{"hop_length": 160, "input": "mfcc", "encoder_depths": [4, 7, 4], "text_encoder_layers": 12, "text_encoder_activation": "silu", "text_encoder_fused_qkv": false, "text_encoder_qk_norm": false, "beta1": 0.95}
Rows from block 6 of the audio encoder of a small contrastive audio-text model, named by matrix and row number. Rows with one number belong to one channel. Each number is 50 + 12 x the weight over its row's rms, rounded and kept within 0 to 99. All counts start at 0.
Before each channel's rows are labels from the 100 clips, of 14848, where the channel reaches its highest value: "peak on" is the class under the peak; "top examples" is what is common among them. Only what is clearly more common there than usual is listed. The data: babble in 24 made-up languages, each with its own sounds, syllables and stress or tones, from a formant synthesiser.
# convs0: first width-9 conv (encoder.blocks.6.convs.0.weight, 96x96x9, each kernel summed), inputs 0-95
# convs1: second width-9 conv (encoder.blocks.6.convs.1.weight, 96x96x9, transposed, each kernel summed), outputs 0-95

peak on: /aʊ/
top examples: /aʊ/; /q/
convs0.29:42 36 41 40 62 43 45 57 44 38 43 51 71 67 64 51 54 49 54 54 43 51 46 44 58 64 41 31 40 26 43 59 68 36 62 38 57 46 54 57 47 67 58 42 22 22 49 67 62 35 72 36 66 72 51 57 55 40 52 68 61 39 59 49 41 69 52 58 64 56 50 47 68 40 63 50 50 63 60 63 31 44 43 45 57 58 39 74 63 35 57 47 78 53 64 49
convs1.29:34 54 41 56 57 34 60 47 51 58 59 38 43 60 57 72 50 47 59 71 55 47 55 57 64 62 52 63 25 38 66 47 59 56 56 55 23 46 55 39 33 59 32 70 41 51 62 39 34 38 63 69 34 32 52 44 32 60 45 52 39 54 73 73 51 55 46 31 60 31 73 67 46 33 39 38 34 50 30 41 49 48 51 54 30 49 58 43 35 55 48 41 59 45 41 37

peak on: /æ/
top examples: /æ/; /z/; /ts/
convs0.64:47 35 47 48 42 51 58 44 46 66 34 49 32 23 73 46 45 40 58 47 51 49 48 54 63 41 70 54 33 53 50 47 55 65 47 40 31 71 49 46 65 51 53 53 61 64 85 61 57 31 40 62 79 58 46 53 44 29 68 61 44 43 45 57 63 57 42 33 62 45 54 61 45 32 53 33 61 49 59 53 58 37 37 44 58 43 60 54 64 51 55 39 65 79 31 39
convs1.64:65 49 45 52 52 74 54 60 48 57 27 60 53 50 45 59 52 70 52 49 52 36 44 45 41 68 40 74 61 41 26 42 38 48 55 70 66 50 35 63 39 30 65 47 71 39 25 42 47 80 54 34 41 46 50 66 53 53 41 40 59 56 33 47 46 41 60 59 60 41 38 35 39 64 27 50 50 54 46 53 40 73 48 64 35 34 42 37 48 39 50 65 37 47 65 54

peak on: /æ/
top examples: /æ/; voice: child-like voice; /dʒ/; thin (high-pass)
convs0.43:34 51 43 57 51 55 71 30 45 27 58 45 60 50 56 48 66 54 72 53 67 46 42 50 18 60 47 49 51 36 50 74 61 52 62 53 51 68 64 55 45 51 53 61 53 28 47 62 32 54 46 54 51 61 33 55 61 31 24 40 43 45 55 51 49 36 37 30 24 38 41 28 58 54 39 30 43 77 42 41 52 62 45 46 40 34 34 45 66 51 45 52 39 56 42 51
convs1.43:53 60 60 58 55 47 36 59 57 64 51 71 38 72 45 77 42 38 33 54 41 13 37 46 33 52 51 44 55 69 53 43 57 47 56 66 39 33 68 48 47 44 48 59 65 40 49 54 49 41 39 33 34 43 58 51 43 83 59 44 38 31 46 30 53 54 58 48 47 39 64 44 54 66 53 67 67 53 45 58 43 31 41 50 44 57 77 54 58 43 58 58 73 59 47 59

peak on: /æ/; /a/
top examples: /æ/; /x/; /ǃ/; /a/
convs0.61:40 38 41 42 44 64 41 46 52 38 52 35 46 54 67 34 59 58 47 33 58 77 54 83 38 56 52 58 66 46 48 37 56 32 32 51 49 52 39 44 42 56 62 29 42 46 30 65 38 57 58 53 46 63 60 54 44 27 35 45 67 49 61 37 57 44 39 48 49 42 34 40 42 38 53 54 61 55 46 45 34 27 31 41 56 82 49 72 57 52 43 64 35 36 42 31
convs1.61:48 58 51 57 39 35 41 54 34 80 45 64 45 49 53 51 39 59 42 62 59 33 41 38 61 55 55 49 20 56 55 68 70 67 52 42 54 59 24 43 54 46 43 41 56 55 55 62 66 46 44 53 40 21 31 33 58 52 53 54 60 56 50 58 36 44 50 71 39 32 39 49 41 65 39 53 29 36 57 54 32 50 49 46 51 28 56 37 45 51 49 30 41 58 40 85

peak on: /æ/
top examples: /ǃ/; /æ/; /ɛ̃/; /x/
convs0.16:54 58 57 74 57 69 60 34 59 52 58 60 57 26 18 65 52 53 48 48 48 44 55 56 59 42 51 43 31 51 60 42 38 60 34 20 54 35 54 43 40 51 23 57 33 76 51 42 56 54 20 43 45 37 43 37 46 61 38 50 44 55 60 52 59 35 68 58 54 46 51 60 59 44 38 42 50 65 49 41 32 55 44 64 64 49 38 48 34 39 48 79 48 54 68 54
convs1.16:40 33 48 34 41 61 60 68 37 66 25 53 36 34 44 33 20 38 37 28 49 53 52 49 43 52 51 51 68 48 29 58 51 41 57 48 59 58 47 63 54 58 45 43 40 35 40 55 39 50 64 54 62 52 34 57 69 23 59 42 31 48 58 44 29 52 52 50 70 46 64 28 56 48 54 44 55 72 20 54 33 48 55 43 46 46 38 53 50 34 55 45 64 30 43 58

peak on: /aʊ/
top examples: /ɑ/; /aʊ/; /ts/
convs0.86:53 67 71 28 48 59 45 47 26 35 34 87 35 54 60 71 53 59 55 59 60 60 39 53 42 50 41 56 63 60 45 41 48 46 48 65 41 36 61 73 44 42 75 42 30 56 37 59 52 49 43 48 48 72 49 47 50 49 37 57 54 54 43 57 55 60 61 58 51 49 51 39 22 80 36 54 57 55 61 31 45 48 46 51 41 57 62 59 36 31 57 68 46 67 60 48
convs1.86:53 37 43 63 51 49 41 45 72 32 46 30 42 37 42 22 60 49 49 34 43 33 59 39 62 51 55 41 43 32 36 80 50 33 55 53 50 59 36 17 80 58 41 53 51 59 58 27 33 52 69 40 51 33 38 48 60 61 49 53 50 43 43 41 54 66 47 48 42 28 56 54 47 48 56 59 49 33 47 45 61 47 33 42 75 34 45 65 40 46 54 48 45 39 40 53

peak on: /aʊ/; /a/
top examples: voice: child-like voice; /aʊ/; /a/
convs0.91:63 54 37 46 24 73 39 41 38 44 58 57 31 61 51 65 44 66 54 43 63 29 57 30 39 69 53 31 49 50 62 51 41 43 49 37 70 33 43 54 47 68 23 44 64 26 53 57 46 53 34 50 34 56 52 48 54 41 34 38 50 20 45 60 34 42 52 61 47 38 29 70 35 59 33 27 56 53 47 55 35 57 49 40 50 55 51 48 38 38 52 57 52 62 49 52
convs1.91:59 55 63 27 52 54 24 45 65 68 44 34 60 51 33 34 49 46 52 52 45 57 61 26 37 38 49 52 35 31 47 50 53 54 59 77 57 52 50 35 46 47 65 53 67 43 43 47 52 45 30 62 44 55 30 43 57 31 69 55 55 61 57 46 75 63 33 33 65 40 41 35 61 43 47 74 40 67 71 51 52 44 29 53 39 58 63 38 53 59 45 39 51 39 43 34

peak on: /aʊ/; /aɪ/
top examples: voice: child-like voice; /aɪ/
convs0.41:63 49 43 31 46 53 42 48 48 63 60 47 53 45 49 58 55 52 56 52 44 38 52 37 23 59 46 41 55 54 54 35 58 41 45 55 64 45 57 51 45 30 33 48 72 53 79 57 63 75 48 49 31 67 63 49 67 72 49 51 52 48 23 50 43 63 39 54 25 28 67 34 34 60 51 59 43 24 65 49 59 43 37 54 65 46 54 61 36 43 48 66 46 60 74 64
convs1.41:34 50 51 48 46 59 59 38 44 46 46 49 25 43 39 40 49 52 69 34 42 50 82 43 39 51 54 45 56 31 27 48 55 51 45 36 33 44 40 41 71 49 79 47 45 31 47 50 30 30 71 49 32 34 48 37 36 38 63 65 40 41 67 56 51 54 61 36 61 33 52 48 59 51 43 52 67 63 56 32 51 43 36 45 34 52 62 56 59 43 47 28 48 57 34 31